Weights of a small CTC audio transcriber: 11.2M parameters, 149.4 epochs.
Rows from block 3 of a small CTC audio transcriber, named by matrix and row number. Rows with one number within an expert belong to one neuron, the router's apart. Each number is 500 + 40 x the weight over its row's rms, rounded and kept within 0 to 999. All counts start at 0. Numbers have three digits each.
After each expert's rows are labels from the 100 clips, of 14848, where the router gives the expert most weight on average: "responds to" is what is common among them. Only what is clearly more common there than usual is listed. The data: two synthetic voices taking turns or overlapping, over music, noise or silence.
# router: slot weights (model.blocks.3.mlp.router.weight, 16x384), inputs 256-319
# up: expert up (model.blocks.3.mlp.up, 8x192x384), inputs 256-319
# down: expert down (model.blocks.3.mlp.down, 8x384x192, transposed), outputs 256-319

# expert 3
router.6:469534532456554488519472533478496566496482527538521541507519453538498479523524419529465470558488415481447476465486594503462492513479526503488481461539497533529509480543513489448497511507461499
router.7:511460483500521477488507463521585476499408480525502495517582459507436502540450497458480461540528486598520523516530510501442495423509445537492556535473529433456515556532557481451562497489412522
up.0:504559537500562553479485474512578494496518502527515488527452563521500509582542499506517505500501500379507506537457500499431508591434451497475472501502505502479443511493460502491566502484513467
down.0:542456512523498520466503462492469529542491481478559560488569500467546544518535502500513512571558495475496521535497501580473581502544525503410525547557514529514499561428495500495461499487444500
up.1:468505492524518515500524563494505499504504498503551377552497482442502543633490500568492508487492488549480410541442505510424442546541502442415442472461503473498547468501501500396494448596547496
down.1:512505499505504470495493500433406499504501483495491530449502518576494500461448482478519438512495481450491449460530481500490528524391506470488527547538494513609403455548510521593496501506497501
up.2:449419520478528523517493500639525507573476487478503507508428498499518472549511497463562548504498538508488512493499500543480582507545477497517499485556465449508488487502465504502407457577472499
down.2:427483492531499572490507501500475506413519508552463499536538501481561474488499477476499506506478519453488508557500512499496518492438473500592525505528533496562531468501501473501532502516522520
up.3:508500502498531414505516492532479500548493499490458480315493474519585501499495498417562498580470497497501454493499502502441499544497500511499482519502498466507535492562460500573519436462501442
down.3:493495503567478491468525495505524518375485505493534512457490526483398520499503502541599572499466500556495507432543482517506503476511499500476459497480418475507445523637495454452522496521597462
up.4:500542462500494448496499498500444446480488419451499437455526497500550546501509498508417515500503438486494499484418474497399456487517497512481491504581493506476501520506573507501513500524510499
down.4:499552498477454498494547511532526502420519494491493503482481500504499425361515500501496517484467519483493502522545500500557500505501443526479505513479491558496503376511514464445454499505501532
up.5:496573508583508501456403445489551504509498448502486495440451542458445520506522491444509495499499425569551473497476507500503559499504489459508497396675457452500508467490502549534520577494477480
down.5:603443492535499490514507490559539491463509500467512538565441510504503456489542495428554507507569536475441509502500533538519488469488527551465509490466476476511498555499494518493493496518461492
up.6:522470515496502547465548483447505552543555459551517486499449514476512559524485504571505503506484499492481544556499502498462438566535397498595505505456445434499462504509506501501511480484479499
down.6:497501496516516400517445482433499505455427479504477466498496501451493500429517505500493472584552546502504531561502481495494473513459502508494529498485524472517505485510517408441507482488500518
up.7:503494459499458436379545519494479492504452505441527497510500443501515472514500599499612464515499547423488466505517514509567554500458514498481496514538541494521394559499490499497487405471573491
down.7:448550489500476501510501458498519505488508489552460538489416501503521491421500492496473507522507454497520495555494542492547499527522458500498423482507520487494595454500499523483512522526500502
up.8:426532497507503363444500479550477441497403483535566510499492502488609487513477479616575500472496469519514487496519525496504513508500502466481490501485485553492412497474533565499506500546582500
down.8:525538491485525525471487502499407520494494487534464578499556460499496497521463501462480528477565504516497504501501494545534503500518498510483470497538545455496525503499486503500554493478412497
up.9:500495477622452531502536521492502505498540493421500566511515501535499506504487503446479496490547546467499441452607501496416506414583477494411540495482521498476611517345536506486525599422445500
down.9:543482499490515481588502486499479511423501499568509502464471545497488504487500513494495492513496542511500554524495447498503441491441511521504477501535442449485472501483486515532518545519500479
up.10:516469492545501412499485453500510500504523473459545506497496480561552495558438516471434585528465504522517513551592493484510465488473495492571591503500500495488491548495488486540531475503509542
down.10:567458489531445509478503507555496578520479537426505506500497385491598504539518494496453427492501547405487467505502503495564504504494610475514504478501561535519474516496473487406420500500501511
up.11:418515508503490576499567545459392509491454437502503506491541514530500492492463502459495497489491500433522480577421515500468500539435571499511494532556482516551497500502451498597495462511502506
down.11:505600500505499507520497453575495495562538470491596500548460497489514499498579463500503484511501614474583518505541450501510511448498484500500487508478494496553496498484484500473516432502425500
up.12:523526482498500501504499498496518498529558427450557468498471500497475574516543545524502500495508584488524522509599497472525509497499505562578526435490503477501460490406493482544485474579513501
down.12:527450500496502494442477491538525518578496499487477434522523467569516526545456501514469563573499500478500502500499531529513531519541502523482510489566526545513509578499527446532426499528482478
up.13:467496511476510526499498508532457432544493502483515463370475497374613503489496500491504495500469457431508475495478493628508532481412528500513489553521501503504497500504494503543475451497704436
down.13:541501498503501502489512500518497505536446502494478493518511511500492483500375423520636523519500540518473459549505521504495480509626468480561455543461549520458514503506443651468498490511495495
up.14:518579565478543507448475525590470428482494502528475503372382499410485374500474504470491465483504505470619513468475543397495553500496510470554501500502453500524500496501493448399514500501525519
down.14:487462507548432496536355499508465507400498562541518520485493551565467417449499476410503519520498621565513509490565494512541501499501562501459502508467505500513484513515430497438488494527603554
responds to: second voice: none

# expert 0
router.0:568580508614528517473448508531559454532471451482552422505499532499477555560448543514501452492501477449456430480555454448510507483498482518565488480445467495473485511525570482496514520521573509
router.1:503464450497467472437530445559463493494501445517466475468526507517499493511489480507483557495499559517478483465527420563507429466482453566517527541595492547492493534544422525517489504477460517
up.0:486492498502508520440518500465496514473497496500497500499504499506508494499553480552634479478432504458500475509494530525500562495480510495460488500531491479496366486490488498530473499483500590
down.0:598526471532487545466563482453625499492503507500521409504486492491490496561542509496503475495507494503493486492535512508496503600519494512491510467490500487477529524503500466413525436478525564
up.1:521510470512502514500481504510480566501585503455498538549426465509500534471513503486566485538407523461463529498504504510592505503529514488510494489452493462559485520501488512601516502418502496
down.1:493565503392512498562601501562462504498500506446572480467509539486483497498506503439491483462547408496501449500534516502398499531497526519460506394474488582509533465530454610500521511482527525
up.2:488496416466473491492509464498598441542477491476528526475511498431371486497467500500544503538488408573534467521499505486576519552508505451473450420500469511457514418482513604499508467491404493
down.2:492506501502441488501543510549498506496535570595498502479530487477505448413493545497500507508427523586586559561539505497511501512513471448487556519520419489500454498500501601497501516503549525
up.3:509506479453498476503519579392494498451497574500524501500539395494547464499469460494481537474506464509502496473492490474471489515556485510476386503405509504511456461499490537506493499502550470
down.3:543443516500499532500551407497518505545508499547467464501516493509503527504543544512538492597494514484504479500517500478494496476475482502515468492493473545518491474382496481462499520497406435
up.4:475469458489538454503561424509505508507507562501503508506498513502495501415526495474486495469504499577476516497528501498482500518533529506513514497500480497556478480516505458505482495390508507
down.4:496501506516500499583507503498437501438506469500540470500458429564523412501420502439601500562503521484491427501402501488494520475537506479496494499504520481523507450516465497467518511503483498
up.5:499502546536499500520478545508397500519510560575487496563586596533505488501498400493468501477493481493508502485475499505469496497533476489500461520531533500506528502500507559465500510492501510
down.5:296502634517414479501523531523442491494588468501500513461499487412504586423425473470469497470519569428497537473430525511561508458510483506535472499494500513596600572391527482515583504393491500
up.6:500476498478497499471500498463502513499491611521500539464468482500501502537565517482520504489482501491501518540493509502480521497449517486497499506493505502591538502486502492499485556499545383
down.6:457498513451523474501442513498508427497496511432418496472591484499501500497531448494469507426556501503506465495496480391533405447487467501514484480500451545470490496534491483502499510455431513
up.7:491499529523609499562574417500555529538532494382501575504465492394525477494500479513499531507438500511523516516484500539513506501563494520499499494494505489464529502493472510467440502502488542
down.7:520489487506489544536456491507478500528503446515500506463455500508425534503516540504494501438507480399498591501499502463500524559490499507543500501492500497501498476487533392519560485500530500
up.8:416500464455482441479514550556498514503493534454528539543533527543539543473515500340504492497497522504486525493499542498430542500554566388430508530412502547461498475457481502493563493429548543
down.8:511530536457503464523526477587505508518496522493567481486503500432493439499397506525472480506533497512500473461485517491455494465500444505505527486483485507512516536499509547505464486497546496
up.9:501564505505504488501500589502493505484503506499505467558468503520474598398549461490484389483501508445437506500481537490512494500553485424355485493519500474515507503476550437500539527489494543
down.9:410491504520499494553510368567447527580516604440468499405521458461451556500482502381497483464491502444511533433517479499521542468499501493532476476399478541527447512430506570524454517496501391
up.10:484495521513579501533567499509468502371516500499501499602509525504480611570478498491449589421479499500547494491540546502462451495495490494484501531438501511559538549494470485500540490502500498
down.10:441461530504498513483441582519475485426531481482486527507502500466473473454485515490517487572535528489510487497504557554500500500518503517564476502493508511498513519503511527499500507499534476
up.11:472502503420520576390497451499498502402496477522500500423500478432492503375520491481501507491499498504523552526498500501430500476503501502505505401507516622486553494586445480499562499513441535
down.11:497491368502452478498515481360565487485478535489493542534514529492510396477494511510481517541437500462452506528500512513500493509557438506503482500493481502500519496464492500491505388570541510
up.12:513515584498492498488537493464505395516495499372480495501508501495501483501547507478495547527501500669538459514501523500639551501474469501501492504495540469458596484483446475415582501557503539
down.12:520427476507516505502470503503456479503495557492501489547487453527512579528462524503497509477489501479500482513497500362500500492468492512500514533535497490508410482491501498509487496497474447
up.13:500459498510507500541496523528502513513496482501500503502437470522616489445503491500499398485327500517503501568486500506465383531555496507532521504494497547505635444492498532527510524379554411
down.13:493524481492509489517516510526475507529501512510493534477473489500540517489467496505481519504513481519543483498512499462453462529484495462492521407534489504527465500519494456499526498497513500
up.14:566481487507468517502523500539543523308424508499501529451485504486476463486527499462555501527519506580469504595500505469478529506529471467493503496520478540540497377473484500471463537529478492
down.14:476498498519485594591510482510474509487479509553453613508505447500538444484505506534484496527496500573506414481459613476500503507500499523432412536508503521507501490549497477616493464520450487
responds to: second voice: none

# expert 2
router.4:494528530514514444472511501513542472502511479522566451518526504506455492530416494481484481552550432470470495523484484498441522432524527436483456465491454521503453556516577493463575509460443453
router.5:496557442471600481490462540499455536479508545472473553452482507452554518501523468524551513516432482427443362514476561538483473534575484468471502483558530522493448447490457477486508451472467506
up.0:541500513497473498498485490494557509553503513591500529516405494511532501515489510480545497427492502495571479416457541478508499482508453508502485551459526517412651501418499502494501496615458480
down.0:483506478491417499506491560528457541465587509505498472492496500518481558428495455525500506557498492491467504523515519498476505517546410499498507468536419462546518500500486489500515503592502484
up.1:543578574496496521536514507483463509435486586550482516566486513461503499497499435617516505504503498513500494389465517498455451504455436501498455511524492500530516494477534502495493452467499618
down.1:500501490511414490454485500490519497498502494520499511368505488512570499477481503450499524497448498491502499603521498451681541485570473517480483512493499463488500509522506507475509498615500494
up.2:564506498421515520507500471495502473418541407500503487500495498503488509458500418500495497566499634493588584446590437507494518495533543550495537501453498500482514499481490500488504497464487470
down.2:554502529495565443497481500467511539502498500555531499498500459559421507554551500517396505489555498523505491500493508451402500522455497497504451492498505514524491498502518458521498519480538532
up.3:502538471454503472505436499499499483562509502445461461497520494454500577496522579503422494449496419489494503485492507493502499500476622471451500506526499508506456485495443500463457453618496500
down.3:525496499511515500476515514500423506461462490505500565499561503516474505482522441353556475583503483467548498557428494482563624498514507507521514498502542507512590428537621486502429561503552522
up.4:470521499511533490605490508488500454557511508504502516462431504506412494535525499498503493528521499507586515391490506399453501451382503494439557462511499487379524417494501548536479500623500561
down.4:468425540500487490503403494480498501495417458443639533518513497505513499472498503605436576414516527525542487501574493500486500492538503491506528568493480518495544542502516502423523503521506488
up.5:474509443494501500465475459441531500483532501462506494477539497564467489539496500426542499560520536481495520495482444485491509499500497507508500539581492479480506508540560466555647560478473403
down.5:494501521499492481505468627489480440455456501498500568484502471490500503478595538480513431548501502507513500490522490491480532508474489509629505497517463528492501491459442481437398489469436465
up.6:498497526525499503613457472498537390493441504492430592496470503505523454507497444476467511502483499420498547434462501499491457545565504586439521536521526444471550475502486525500498541536510522
down.6:456368518528454420476592568530490490439539502458545574502506521508500530471495503522507527493493513419436496542472498475562488520549490517492513438433497519509512461502584460499427550515511499
up.7:498466524498499544528505494499499482575499500521495508492495484502494494511490499516501504485501499498490473501586492517595517498500621517496404494468499432549480541531443473459479414500457446
down.7:501494512495481505498487502495474447509532488516503450461490518527518501521500501464501522537435575478502498481478516481476500531515507477480470538499603500468505435502527419493532511449521551
up.8:476576432483552602506402423500521520429498471500519482515524502500494532512522482487496378436439505482519520487493505520523508443497480497480511514555548565482518499500484503491544467495528491
down.8:499509505466467500486444580500587480510500494494506542421475518479499455463512545484485517539532512470552395507493407543523493451507525431596492496461505525553463500465518590501499556502553565
up.9:497468499500488504480542500542510488501504510500451538493586518493496497517500429493483540470500514498499572401499519490520386485527500521514576595505531491502506501437500501485500486498496528
down.9:521459478473599468535501506490479498487500483562498496504501503514462556499418500502569487501565426523504495500496438517410509495464487495500488447461573448545371421505563510481467500503527504
up.10:531487498503488495504577520484489501500495496463498502496573498556477498506500532418478498500500510655492530465562459465527540499533513641501502500500461441474505536486479539449500503500499498
down.10:511488498501551481499468447564481500471501482419530414557487468500486517500521538495514529497504481550467506504505471548481484503409489477498499520501459494507442464522497498541535607539518449
up.11:447512510421424424489461428445521495501495504582493431516534539551500506505497620505462574503484508476488500510499496530518474496502533517556501588498496340495497500500500520497503444499405502
down.11:495506499499526506579504545483517494470516544456531477510500631500558489562495494535430500484499542500502518478397511496501498476557472541504500507497491564497577493483502492540495509500504579
up.12:536503516403568517555507490505490477530493512500497509472519526499471464549493485547499552521517523601471480414558486481499440499501478503502566513504511491455486503520495499407393484574507503
down.12:494487528622499498495482499488529565497492499500501484535476490529503490488508497510475496493504500441503512539500508494562511409414505485443566503534446557496493501503478505522502500506541494
up.13:545490438491506485416463496488485501500569503450484482412423489419454535487541501513495495523529516569495543483553444505581505535551516618480500463424519464491519511556500492535497501546508484
down.13:533500495547499511496575501502408498502559539537519499456500464500514507522459519463553482493490497513535432492558351474499502487481490489541421483444523462503492490434499363497503510498487586
up.14:539516501509554554508581500511482410359395502514506486471536494503487461500505591531495500451502498500509488544480508607510521510392489501529499507500504444504426500485500512489474495505553486
down.14:499502501487435500531411504498441501513507409553501462478501531477499481513448443494500518516478496500496479495503498463619481515519518540442500504474504490500470476598465451496492554398463543
responds to: reverberation

# expert 4
router.8:506499503493468559494540526541502477545455483538524502485520534473454514533425437493487522507523435494490528507523390387505440533544460515539527464539451428500543489485512552536527564533580557
router.9:493512478534423511518499508536491514535478556512540547550485450520449498511456465496479501488535480529471489496501476448519467532542476520549530439591448459534503479437489467468531571493484483
up.0:496503512521498532488512567448501539479496469422485499538505500495497501433526500512549572524511562539535500494500479512519493494571506502481490443500516518508571419502540436497474515489470513
down.0:488523503528493537459499494495463442514501503500447627513600501389467499376463502515541501530521497469530585465506574489447484599532506508490457496502577457498487498474482507503482495496498487
up.1:500499626590500479499509525436519491507547489484509539466500504535479583500466378500563511497500485504456503501497500507462541474491594495487499467498513482518495457536499492474511500487537511
down.1:494580495496488500508540498485522497532450500502484491538485494505523499506570578514453500468501552510548495523500504496499503500451512562475558434511449499500506495479505509429415496593408524
up.2:588476509501509510477454507571527500518504524498504520427515533460541437511487442485429489611502497483519529385506497501493504490570424502424453526429494548502486529490547499507485523545588497
down.2:497567483499514491528586461496496500520514502537447454537456513500552508499582527497500526429513429457499496399505513501507435484465481541487500497539471516500492490488501407522505495495505487
up.3:422507483476490497486495508490494521421540449489489499517530599499511489459485568500542503503535579500481394479518537510424509500511497486499484541479492501438501508489467458442501497502436440
down.3:469502508501498469462493499533385515438483597492498499461506592512490464427500487330501559499447547554555558475545477502498486524503510493506667493499459499474468511497516552545501499530540539
up.4:524495598560543543499497453473444479529626507498511478554501552405499493499501505499536495486498471573561384469496473641501501492528502520511484453486580467529444486481448450511569491484542501
down.4:500492548451478491377560437499551497589459486577432471495479451486500325498473489495505516511518500466438516484502504496527488475517534436442539509518432574516515499550524540515567444486445495
up.5:488507488452500504503508437560500468503542486498352489484507480499503510516440504514484504499563507419520526499457503490513485500511499462481529576501463520472574500457466489473586495562484501
down.5:571500518566496546495529578472504501501495479511527605604481486516497496661584478502487494499518471395498498578516430518489500529527518520500495567496496502502455505484524505513501479550498494
up.6:528501532544500498524583511535358412471518506440483493506487422497500506522467504497534378504469488557536499522505535488495491595470480472497375493493505476426503548514493559518483511482482471
down.6:497504404484478546490509525526503497590502477498498513667499481498515419503498498497501570490432566524577504570547509500545500490351562506533500478470543521511501484471494502471485491498526482
up.7:502511496443503480494518504471513493499554511551486503595504542329488501433512486493529525501492525503506497616546570507485501528513503496503501480487499503411527409513601500609573541501503491
down.7:524497551523505397510466449541581512502440469448512487480475504559492608516509501501501453545494513502459475417499512498494492500506496511494494545499317537535500493507455560383500504482503510
up.8:524499548490503493384417507461501408508475542490501500438488508468498513522499500494503536486525462407569556525367572543520498503499536482491402482507603517479499603523509419487453497506490506
down.8:487479523528493584516512479535473415461560424542500524497528521498499488548586541489525541520478469504569506524458501483500503500529553425511500500508501504492506508471474617493504508542495542
up.9:508585481502488498510496554552385503432500493499509503472487500499496501376484502503541510504471492484501552448498478541465501549500501473506463469502496639499494452509497488490500599439505577
down.9:501537498470492500416514480496497436508444500629492479506519504628509501500500490498483510464410507500508522565517500497513554502480555516469502473510541542462486500564522500498505500500479451
up.10:480514500514479482484430511580556483497506434466500494498492507506478509533486518523537501496501493545553557535442498482500511500577354508446449480541439472370505452495458514489504567520468399
down.10:523498505493570474463650509380525490433536521498442493500522501468501525487398426501491560453559414499456425507581500535498514488479544501504534480479453498505488498504503421496566525516527445
up.11:488512507499498491500498501514507445551532505539503520504503498499504449441520428398547456485505521498556499537511505493410520501504488482535486498576622502357509434548486508524546496494449492
down.11:567502500496509493499500493498519544499483488431559513552548518532482506505522613537464493512515551483498515570495529514492481531516505501502552480476505487509496507503503482548496506498499491
up.12:500526504496500503503505575482511500504522495431494512500502470511497596477516476519498504473457445452541507603498495498587447565506541512483498534530500541520472496503507569510491503481507512
down.12:531516476496496554494493436563505539525425497534505500568528500540521483509519548503511494488527509491504476494541512507475500576506500514542514514535532502518499385506474460471480490502487391
up.13:434505497551553491504596449470489500517476538528499499497406534506502489491502500577510557502404510520497521487493537501423488505504449500449492465496500481473416432558520503446497408521470483
down.13:352465461416516497522517549500501423535542450434510567500512468422576506369450496487479366510529484505531552511499494427505513502419503515463504452515501475490451526530456493517523504589538449
up.14:513444503499505511518503500452499526458536498524460496499502460495504489514500533450444498456499484580505463426480506500504450504441517489509438507454513500512504464507515521610480523506498505
down.14:496491503552510508560485488502458457632499369509399521510482499499455454515506472494521489553583478491559532590514515501521445460380511562610502539500509571538504472488479566382516488447497524
responds to: overlap

# expert 7
router.14:509496518569487479551520439520521574544533450505519561510496508527463501487493488492439513500477491477466462498479490445515497524530536542526553485573433498563531534428521508466455477558463464
router.15:510494559543553484482493440492471503480487486490477599467505469479502483475465446446409543492517464502526523535507511485540520491532505468495491435490532430557504570514510455469537452506516580
up.0:506564430501456609505507524546506465425503684488502536438509499407480600561468622523512468489531545449459500496500526486500496500502503511503497460514503499539497501499519544521509518502499500
down.0:467499453507444502499503496508497494525512474507473488500500520488529524554506477543470500495466501487514431504497498529478499519507500509434465502501501495418582492556500492488502500500584517
up.1:514511505499493481502499450541506469511471496432448500497452496508512495497546498516500502498517378474537500503499501554519500499499531490491501484418492485520492515583441519503492490500499484
down.1:559421494519451497494496594437499571447501497500578530533469555491458491504498498499591498539517541548460500506500450549402498502501504507509488513456495437418547524528454504503446464504525449
up.2:533503483556502500473448501490498500494535539510505436556514481546499497482550472511489475655395515497506500439531490505498509619505490500441501508496539501448526549505552467487499465507494435
down.2:460521520446574500527502527487497523511505482511452521474481487495657499493559514494495404506509502487554491503500513494524512416515463445575520524510514504437500439508509527543512459493430509
up.3:489499503509501511495483519544500501500497496468500500426466526502538499608422498508513505567530493503501488507505496479479500400498488501510506539447501512474491504524486505463542461519493500
down.3:508505501509496502493449494456506535499499498448522353636478531523483530508488531452534506499502504500504473506500483498460481516501498445394407489504509510478515462494500518622458502475507489
up.4:508598512501567460486469473528498487500553521561520454500502513510517498501543692473516532457506499422501441496492498504501513542491411503505497507465490493490500436513504599468536557495503469
down.4:500502543510448511499491500492506492511551529503420672501492515514518443497518519537500500506481455489463503501505485512501517430569508500495511453416509478468500519489692501403576483409484501
up.5:521498530499492501485502584454495490436478503500496475470494392540495462500502481500501497484509506472392492502405539498511487565500501490494405558505501503563520504503386500583521510474506500
down.5:516472493500499500460500492511501489551552524518513495516505541500500492483502580500600457488489557510518496488555501488445517484484462505491518520513498629471457439500540508497476447537503496
up.6:492490479529524520527521435519500498491551530499461503497501497440508503550500535648494499606488482527449487546494508499501480340569512499502494498505526433504496509501525502533548557479513512
down.6:504514505453525481445475502536441472525536518522515430530499437511383497505384484453550416546495446493491499488560500504485626521346492508513502494512482534500517585516494502496499484552588553
up.7:493500460449531535475498503444510500517495490529536500496501516487505551491487494496487507515491522503493490496550493492514601503538584518502513478502462505523384590517599387500498502485495502
down.7:500450605450500627507482502572513530469398415495492553599493500494502509512456494516502483527501500544500488557492522498517439488490501513583464433407496429577502492502523493550512490502507566
up.8:644473470534487500503477511441500503461553503486510460509485481470480499511552521502487497493461561552509444491505503553501485494556500496500508499448506565592500495494503482560507496483487486
down.8:519507463544506475485496531499436499512511570660512501458520490502460539513480465515584417653500507489498504504499481648509436582527407465527507504506451472491502500584553505497471501577523479
up.9:539588559480536497524485439501514490499545457502568482497496487500502390515450475542422501486479573500469501580500630435499551438512505479532420502546452503540482470608525512435494583497498503
down.9:421473489528543496497505477499541512500500566498496474561490576500465504532500443497715492588435474504491452407515492436440504501429432506473504557496482517479508460411489487694461479527556507
up.10:461501496447485498463550464523499489482476464586497439512411514488636499498466519556536516500497489445493490558466436527499497507502517530493495491552514496529431505499471581446498503483465421
down.10:459499367491503537523531508390500548451507548483497498524511504393506479497529496564485487516534525497528502422497484545507508471517404498491489501503465479545497471504524499504476478499449508
up.11:503491407504535500500527446476502497484475463478485465504510478479516543460500510572481504532541499503567506501485506510460490498524526502499419499467498492463499516518496498507462487500473488
down.11:502536479485434539492494456499484414469500506531486495472495502498540461513574499500492495370533500468434507502571512503536528512504448499457504496502501490561501508480489497487644515491496574
up.12:505512521500491571526549491496500563528474415498502487481498503511624553523465498483514576533515399500491492495533448497594601502500528505503547543495520500499482516487604457494494473471525460
down.12:502479493482502519500435496470537508489494556497487498501479524502506417490513596487499360545499455531486484502506513512512501501501499490513568413496500550429495499484502506545478597485499503
up.13:505557514524502478501560500496538520380504573443515491500461500497503498428549525493503361568495529524512503503471617498467522467498551501416475450506504492498455491403480464460458575501500498
down.13:501450518586480519497464539524512440511500501606519543419498478503500532496473501498490500497507550507500495517505491522489524549496493500502499527489477531474542548520440547547529500356551441
up.14:518502505517524510494419596496500500512500451585599484506501479471515501500487499498493543506493465499500470527505502454494503577501388502501445508492428510512544499568497497491521572498503501
down.14:498621521493465423485469389499468519500536505493503385549587507499470552477417591498495513577494500510517502529630497524499467450523507496459487501506549530499507561451510479490487428547524491
responds to: reverberation

# expert 6
router.12:511524507510538524536522550530457472455522509492486469571584505519482508520528522523512517515498517485444543469470585489534455478518541462475509509398449478547483487471487495501498449496467505
router.13:447465505501445439469484487504486506512501512478518451545435484505474512538572557481483503520504588542432457522524503502486487505530505469502497521430425511538503600411440472470496504496550455
up.0:477532510573518538512460511458484496499451497486545520469500501517531459501456503491487468424505471498578497500508568500438472477457494543529465500499512492444501414509510477524526590451492526
down.0:491503499494478504501471528463503479505509498489553500549500514500542492504549496521574498525507500490504534489510404540555437422513408520427475557504478501500430541610531523559436539495561503
up.1:480500500505501506534377547502466498500506538555510500494502488471486435519495500585516491505507499450501491564490445527571476582487509498509489505623500501500490507497516503480608377476462428
down.1:502487500473508508494537495468543515518499510444443486503545494497494458471495570474503492473490479585555503499562454487500501529512539429489603493499459501508586546505496500500490500519503530
up.2:545516544449505509511500410532514497507535485497559514435498575473499564489500507481419503508458500497523493509498470499509401501521481669488551498509496529530537494483506544478494467500544496
down.2:477508506502500495504563595472501509535490558546501488471484503496500473499579505491522568434530516437508480415474494476516557521451567389537432446416554468520457496554506495504489464483489504
up.3:530469408503501500448497601478500498523437491498547613508536483464437459542492503503473475606496498503503512551475494502525492500501499505488446495499504534470498503510500498561497541521500495
down.3:499458468475537514507505419440481500514463497610450465512507566442608568499518448543551567425511504550488493438541499513476518505478520514481499460502403505512474465518537518519531495533503550
up.4:455464500528492510583483538530473476488623483493475502472495504475499517511499479547516475489502504502482541521498498520502501517537445498503517526521561524386502498497479504502490496526452541
down.4:527510513480479463495529440517561507521393505452539500529471521509501482500528526485503519485479443507490532549484499510506521507484525491485496543490407506505512443502643500472462500476504464
up.5:624518508590499552474506500486539506438482426454501509466388503404484546510479487499473502529547502521502501465504485405503509519496501495500501485498524502505509468496568486616499516538463491
down.5:429605461407530500511546562508500615480553520514488491467489519511429499484513491503523484515510399499574481556501490491478437483502559498472534470443477512465501489491543501504493529570510530
up.6:434428373483504480479491517446498489477492648500496467502504485588505499482514499507483517482485491499499480498560496542492451527481500590471485532499527479500502498501541519546549500463538505
down.6:501516512497483502499500339479562495444554493430498498430411501515535541495554519463512499470495531499499509492559504468552512503517459472518491508458447498509565502497471515500415566568478500
up.7:506578544496504493523543495495485485553475493488527484504529498522616503402499449514480511562473494497500518525515462479521562522525498520512454494501439508523536499477525491455520526527495623
down.7:497502568424614498477523531494519490544533502499501538539492534497467517508533456530551500492509556499603501494516492600497535500519502509515499532549505574515537582490489480500457467491400505
up.8:551495510512557419540500497531441500533485505516495439490509513496475463409504503511499533453499503493515516501499498487493490400499502459562502528500490644500501500501484488549483499472530502
down.8:499484459500421502461504482500532486464494508492500505492550496509506501542513456445472448489433425502498514539504503481479500609478497506514553508537597405493488515560505447488527488476457516
up.9:498579458469482508486490489486498430486403496551511520515472508482500610519501472561468487544516500478498536584499506478505556466519490544531483400496504475502458552525431477467497456432466447
down.9:490476540500527398498574578500547511498491514501474499489523501487497470502497505627462436542499484547451473432488542519491500488499568412453500561501480513506498503537501441503500494519522505
up.10:386488490640494500481491469511507500499502640499504402500506515502442448548512453488492554489567468402479470492510501475659475500474544513485503492499503487492501475500544502475544570523500434
down.10:561537495482515555498503496519500496436489518390509590466516485521434505419446501494497509483504502439503522496500499546424499522487502487496497559506501555565570589589489503503491535485536498
up.11:577486430520577498503465515498507500505505531500578466439496472531500503490492500518450445491499500505496497527499505481498524497500500485486453507498497529490505500501522499495377517529500504
down.11:485536504502578549523518428510508523453500577497562513498405542466496565484473481492507546488487509467506473456648429463480500468495499577582491370494489504502498488463500522498497488502498518
up.12:502501451457498491525505502507437497575501501501524490523499550459505500463497492643512513433418514512389494493498491546501508485573471483644504482495493569501568485503496490524433423497494502
down.12:478501494503527490491470544502489539432409500482429503499500430503466503518545456501543499497500369530501531492578400501500517501437426445449500563511471502497535589497518501494514673569497440
up.13:486457405500508500480530507617470523568500500519535497574492483519518516510510498495540491502447501501491480501529506500518456370493515512492540487493499454490492501498498486512573414574503499
down.13:509504563511499512533497500487500499496438503491391500483536508507382514485500545533469569507494446494519579514457502546453604600534513472566530500450563489414521489543523500467484543497501500
up.14:304495520614493503524468495448501498518486523504485549549533507458491561506496468432490504500507490486514483558526497535509492544505503507408496496535525491524558506472536509569468508447411579
down.14:545500478513504539495498486563498525365502536526373536495388501509524501446442491509627468465564544499538480491568504443511482468507496439481468500433493475515529525491511510534649509493472503
responds to: overlap